{
  "model": "masked image model",
  "dataset": "drawn human figures in many poses",
  "train_examples": 97500,
  "image_size": 64,
  "crop_scale_min": 0.8,
  "horizontal_flip": true,
  "method": "simmim",
  "mask_ratio": 0.5,
  "loss": "l1",
  "arch": "pvt",
  "norm": "rmsnorm",
  "norm_position": "pre",
  "activation": "gelu",
  "mlp_ratio": 4,
  "head_dim": 64,
  "fused_qkv": false,
  "qk_norm": false,
  "parallel_block": false,
  "inner_norm": true,
  "patch_size": [4, 4],
  "conv_stem": false,
  "depths": [6, 6],
  "widths": [96, 192],
  "init": "lecun_normal",
  "residual_init": "zero_last",
  "optimizer": "normuon",
  "muon_scale": "match_rms_adamw",
  "lr": 0.007,
  "momentum": 0.9,
  "nesterov": true,
  "orthogonalizer": "newton_schulz_5",
  "adamw_lr_other_params": 0.0011,
  "grad_clip": 1.0,
  "steps": 9500,
  "batch_size": 192,
  "epochs": 18.7,
  "lr_schedule": "cosine",
  "final_lr_fraction": 0,
  "warmup_steps": 190,
  "weight_decay": 0.1,
  "adamw_weight_decay_other_params": 0
}
Rows from block 2 of a small masked image model, named by matrix and row number. Rows with one number belong to one neuron. Each number is 128 + 24 x the weight over its row's rms, rounded and kept within 0 to 255. All counts start at 0.
After each neuron's rows are labels from the 100 images, of 14976, where the neuron reaches its highest value: "strongest on" is what is common among them. Only what is clearly more common there than usual is listed. The data: drawn human figures in many poses.
# fc1: MLP up (model.blocks.2.mlp.fc1.weight, 384x96), inputs 48-95
# fc2: MLP down (model.blocks.2.mlp.fc2.weight, 96x384, transposed), outputs 48-95

fc1.126 [126 149 152 109 123 113 136 129  77  76 148 178 128 112 109  76 134 124 142 144 140 134 133 128 137 143 102 116 117  90 180 128 107 135 161 149 158 158 118 126 149 149 146  89 129 129 109 122]
fc2.126 [ 90  92  77 122 144 129 134 171 150 142  92 113  97 141 150 142 122 115 141 161  95 135 134 114 117 121 155 121 141 134 110 140 105  89 117 128 151 109 138 119 172 103 129 157 131 109 163 128]
strongest on: green top; green trousers

fc1.324 [112 129 104 103 132 126  73 158  97 137 147  93  73 137 132 143  90 112 133 173  81 128 133 113 125  87 132 134 115 103 152 145 128 118 138 108 168 144  92 115 118 124 140 150 140 119 137 107]
fc2.324 [129 108 153  63 150 131 121 104 141 103 135 117 122 112 129 134 136  92 156 161 111 157 112 130 141 115 132 120 164 114 158  91 136 163 115  92 145 119 160 144 144 114 106 181 102 127 109 144]
strongest on: black trousers

fc1.288 [140 121 157 133 131 151 132 127 127 132 153 140 154 120 130 124 135  90 133 137 123 184 164 105 108  89 146 115 167 127 150 114 146 119 154 122 112  94 114 110 124 106  82  93 144  85 126 112]
fc2.288 [ 95 114 130 128 108 194 103 178 148 110 188 148 122 117  92 129 153 117 114 137 113 130 123 106 139 136 140 119 116 136 126 120 128 152 138 130 134 103 114 149 103 114 144 120 154 132 125 125]
strongest on: orange trousers

fc1.257 [144 133 133 105 141 133 133 154 134 193 151 105 133 155 100  91 103 117 161 132 124  83 141 130  91  88 133 104  79 113 163  93  90 158 161  92 114 109 137 149 101 120 118 111 141 130 123 159]
fc2.257 [122 100 143 135  83 113 133 113 125 143 126 132 152 138  90 122 155  70 170 115  69  92 155 101 116  69 114  88 126 123 135  82 120 153 120 148 130  81 142 148 122 105 112 131 121 123 109 115]
strongest on: red trousers; red top

fc1.36 [108 122 112 163 102 154 127  80 143 111 114 129 127 122 144 171 119 132  77 131 106 129 149 127 126 152 156 187 139 126 119 124 106 146 119 155 117 128 137 147 110 138 128  96 130  97 131 175]
fc2.36 [109 113 151 142 108 166 137 138 145 141 126 132 126 117 126 130  94 108 158 163 155  92 145 135 106 103  99 114  79 116 163 130 153 168 129  82  95 109 131 162 158 119 121 129 151 114 102  70]
strongest on: red trousers; pink top

fc1.187 [110 118  65 139 165 132 123 166 111 161 107 125  75 102  70  96 155 128 123  84 129 109  97 134 151 142 150 136 135 146 129 109 160 129 106 163 106  96 129 149 146 109 128 137 109 130 138 141]
fc2.187 [148 153 137 104 106 126 140 129 116  77 169 165 144 115 140 108 145  87 138 136 140 141 124 119  91 162 112 124 118  72 158 126 149 105 138 129 153 181 154 121 142 148 151 100 106  94 138 120]
strongest on: yellow trousers; orange trousers

fc1.115 [120 135 104 112 134 133 121 100 155 118 143 133 138 161 144 128 136  95 116 142 121 127 166 132  69 122 125 114 124 151 174  89 140 198 130  81  94 105 142 129 118 178 129 153 134 124  96 122]
fc2.115 [141 138 133 130 127 141 154 151 140 143 102 152 160 127  81 118 108  96 143 125  88 127 125 114 123 102 140 147 121 126 112 149 119 127 138 174 112 119 123 134  97 109 160 121 131 100  99  99]
strongest on: yellow trousers; orange trousers

fc1.15 [134 166 154 164 119  86 153 146  97 163  80 141 184 136  72 100 178 150 117 113 171 129 128 153 120 103 104 100 105 134 139 116  98  95 140 141 104 113 107 140 109 149 110 119 132  92 129 103]
fc2.15 [155 130  95 148 139 159  82 142 169 105 104 120 137 166 136 115 177 143 124 128 120 124 156 106  76  91 109 156 117 153 108 139 131 133 126 149 120 152 126 130 146  67 133 150  83 112 133 160]
strongest on: black trousers; splits

fc1.148 [105 111  89 168 154 160  80 150 149 160 169 154 146 119 180 140 119 108 114  95 141  99 141 139 103 130 172 139 158  92 122  95 147 132  92 175 101  93 144 141 146 128 123 122 166 132 125 142]
fc2.148 [176 155 155 142 165 125  86 120 125 166  90 140 143 159 133 163 181 141 132 123 113 148 110 129  91 143 155 134 119 134 168 145 115 105 126 140 129 139 130 113 115 105 110 130 100 107 131  97]
strongest on: black top; stocky; black trousers

fc1.101 [150 139 150 195 128 178 160 144  84 178 158 147 151  90 116 135 141 160 114 135 124 129  86 123 149 119 164 127 121 110 102 115  87 145 124 126 127 145 111 150 134 169 177  97 130 137 148 113]
fc2.101 [149 136 134 127 135 166  83 147 126 105 150 115 140 106 149 131 158 120 124 119 149 120 112 122 149 123 144 164 160 100 146 112 114 105 123 166 160 122  98  96 124 147 128 129 128 124 113 177]
strongest on: orange trousers

fc1.117 [111 104 114 133 160 140 119 138 115 150 148 124  87 163 116 166 135 140 113 183 121 141 101 136 147 105 140 118 152  74 184 109 136 162 113 156 123  97 111 122  80 133 153 170 134 132 122 161]
fc2.117 [149 143 126 128 169 105  77 171 156 142 169 125 139 135 134 162 146 123 123 164 121 142 160 148  94 107 145 127 138 121 158  93 137 157 160 139  84 105 124 124  81 123 115 157 102  82 126 133]
strongest on: yellow trousers

fc1.229 [140  96 123 141 143 138 122 156 141 140 126 103 159 120 118 106 146 122 145 131  83 153 136 170  83 154 123 122 123 165 137  94 135 125 132 140 113 137  99 124 114 123 127 125 143  85 180 119]
fc2.229 [113  91 145  86 136 154 126 128 188 126 140 140 108 136 112 115 117 155 112 116 158 158 128 117 121 129 117 130 149 167 123 128  92 108 133 130 134 106  94 109 118 121 160 112 116 112 134 132]
strongest on: green trousers; green top

fc1.309 [160 130 169 125 148 110 125 122 152 133 168  83 166 138 121  89 120 138 162 116 130 186 169 174  83 168 140 104 129 120 137  74 156 102 150 119  92 115 135 121  87 140 106 133 129 110 108 130]
fc2.309 [167  95  94 130 119 146 117 135 121 141 147 139 130 123  84 116 132 121 112 128  67 119 161 140  90 102 128 139  71 127 134  92 153 177 131 107 111  93  96 140 115 111 116 133 130 144 108  95]
strongest on: orange trousers; orange top

fc1.78 [107 126 122 129 125 117 135 134 116  64 151 121 165 141 127 177 143 129 150 115 129 143 168 165 100 100 154 152  88 130 143 113 156 117 125 112 131 153 132 140 130 131 145 139  89 124 118 133]
fc2.78 [149 154 117 118 151 119  92 123 170 152 132 132 119  99 108 147 125 133 107 143 117 119  95 128 126 100 162 109 158 140 124 150 144 132 173 149 117 127 148 106  91 153 123 151 142 122 132 116]
strongest on: green trousers

fc1.6 [158 146 160 114 119 143 149 114 112 133 173 145 133 151 119 104 118 153 149 132 143 117  83  73 172 141 155 113 130  81 124 128 123 130 124 151 121 115 119 124 143 128 127 139 159 189 141 139]
fc2.6 [ 89 117 109 135  97 110 104 138  95 112 144 139 143 160 160 141 159 119 136 148 105 160 117 115 114 158  77 131 150 122 149 166 151 167 129 113 148 124  86 123 160 147 100 148 108 150 100 138]
strongest on: green trousers; green top

fc1.186 [118 140 139 154 169 117 136 140 104 129 128 143 142 116 156 123 129  92 131 134 157 132 137 126 125 161 104 167 125 187 132 145 102 118 167 165 100 104 116 134 160 118 141 135 126  55 140 169]
fc2.186 [120 140 144 143 129 128 105 120 102 131 109 107 135 138 172 127 111 129 129 102 150 122 145 116 128 139 190 146 122  57  91 120 102 113 131 119 157 128 132 165 111 110 153 125  67 141 128 129]
strongest on: black trousers; black top

fc1.20 [168 121 123  96 122 117 132 143 155 164 181 154 145 141 126 102 113 135 130 107 126 164 157 151 146 135 141 117 117 103 129  85 110 110 147 112 120 101 121 123  96 135 127  92 121 148 143 123]
fc2.20 [150  94 155 121 191 100 168 130 126 122 129 151 107 115  91 170 130  99 132 108 133 155 109 130 115 139  97 122  96 102  98 105 102 140 123 113  89 105 148 125 112 132 131  85 118  87 131 142]
strongest on: red trousers; star jump; lunging

fc1.37 [ 99 116  97 118  99 171 114 107 143  97 139 104 105 136 134 123 129 123 107 170 113 110 178 128 136  79 103 151 117 129 162 138 111 108 146 167 176 135  91 153 167 130 145 112 149 100  91 112]
fc2.37 [137 108 139  95 128 132 113  82  96 127  94 100  83 152 105 129  98 128 161 141 119 130 194 141 111  94 114 117  94 143 130 110  92 145 151 104 162 142 167 103 174  96 139 124  99 121 123 129]
strongest on: green top

fc1.299 [123 143 110 129  85  74 146 121 171  67 114 179 155 108 103 128 120  92 107 109 108  97 104 113 106 122 132 140 171 112  94 136 145 139 123 118 127 134 102 114 147 154 188 148 146 129 146 112]
fc2.299 [125 146 144 160 107 101 123 144 151 109 122 181 168 108 163 131 166 135 125 121 126 135 154 102 133 122 122  78 126 153  78 149 148 139 101 135 115 144 156 103 128 153 160 115 110 119 163 144]
strongest on: red trousers

fc1.193 [145 138 123 108 106 141 120 129 117 136 117 119 129 135 148 116 136 127 141 157 168 108 122 119 136 107 155 169 160  89 164  97 147 146 135 119 136 126 138 135 143 138 107 154 108 151 103 115]
fc2.193 [134 118 109 120 119 143 102 170 122 135 156  87  88 146 137 100 115 108 116 118 117 127 182 135  87 108 110 124 133 127 198 129 119 136 147 145 113  90 110 150 127 107  97 120  91 127 116 127]
strongest on: black top

fc1.291 [188 170 110 103 140 124 153 109 160 149 110 114  85 121  94 140 137 128 133 114 120 163  83 133 120 127 131  74 116 127 160  95 141 139 169 115 172 140 135 122 138 106 128 135 135  92 140  99]
fc2.291 [131 123 121 112 152 171 104 141 135  83  93 149  83 189 131  92 138  81  85 121 121 100  57  93 124 150 121 128  92 118 162 103 123 110 149 119 101  87 133 131 111 131 142 139 120 132 110 150]
strongest on: black top; kicking; black trousers

fc1.236 [167  98 142 140 122 161 142 117 108  93  87  96 141 121 171 139 154 166 124  88 126 139  72 120 175 144 155 137 143 116 103 142 140  95  94 170 147 173 128 116 173 146 146 161 181 153 158 130]
fc2.236 [105 170 157 155 147 155 133  92 101 118 119 142  99  86 100 144 133 116 138 110 133 106 128 109 140 113 132 137 113 154 121 123  93  91 119 141 161 133 158 131 136 106 122  55 156 109 113 160]
strongest on: yellow trousers

fc1.70 [ 99 144 145 110 154  91 122  95 112 161 133 147 117  93  60 105 118 125  91 115 112 115 147 136  96 147 100 148 136 100 158 117 141 170 114  93 106 157  85 117 133 120 154 116 150 114 154 153]
fc2.70 [129 146 158 112 137  89 111 152 162 154 128 137 166 157 125 137 119 108 149 178 131 156 169 164 101 144 121 113 182  99 136  87 140 133 109 127  95 119 117 126 107 141 111 149 140  97 151 108]
strongest on: yellow trousers; orange trousers

fc1.60 [186  95 129 129 131 147 141 146 117 127 120  67 109 149 134 151 133  99 134 107  92 149  97 118 126 119 106 126 106 121 160  98 174  97 103 125 149  89 113  85 127 157 157 124 122 115 130 111]
fc2.60 [138 138 155 106 157 144  96 166 155 130 145 115 159 164 145  85  98  80 157 132 130 129 138 151 167 155 147 108 145  95 141  93 130  93 154 141 129 120 128 133 126 150 117 110 122 139 122 115]
strongest on: red trousers; red top

fc1.352 [152 128 132 132 124 126 134  52 166  96 150 100 158 136 140 158 130 128 159  95 178 122 127 130 132  95 151 107 101 143 107 130  96 141 137  78 120 113 157  87  79 171 135 121 147 126 110 148]
fc2.352 [107 159 124 143 105  96 110 184 146 144 137 133  95 111 143 140 189 105 105 138 152 125 120 124  77  87 125 138 151 165 116 166 156 175 128 124 146 111 121 167 103 148 150 112 104 130  98 140]
strongest on: green trousers; purple top

fc1.156 [ 54 139 117  81  94 115 119 152 115 158 100 103 132 125 140  96 124 119 136 164 128 135 140 134 124  97 121  78 152  97 152 124 133 114 134 120 174 111 125 131 164 133 152 169 104 127 124 104]
fc2.156 [150 139 136 167 102 103 151 119 136 118 147 117 130 125 167 134 170 107 114 137  99 118 110 124 121 154 108 174  99 151 140 123 155 195 114 185  92 123 156 168 129 116 105 102 136 121 137 103]
strongest on: yellow trousers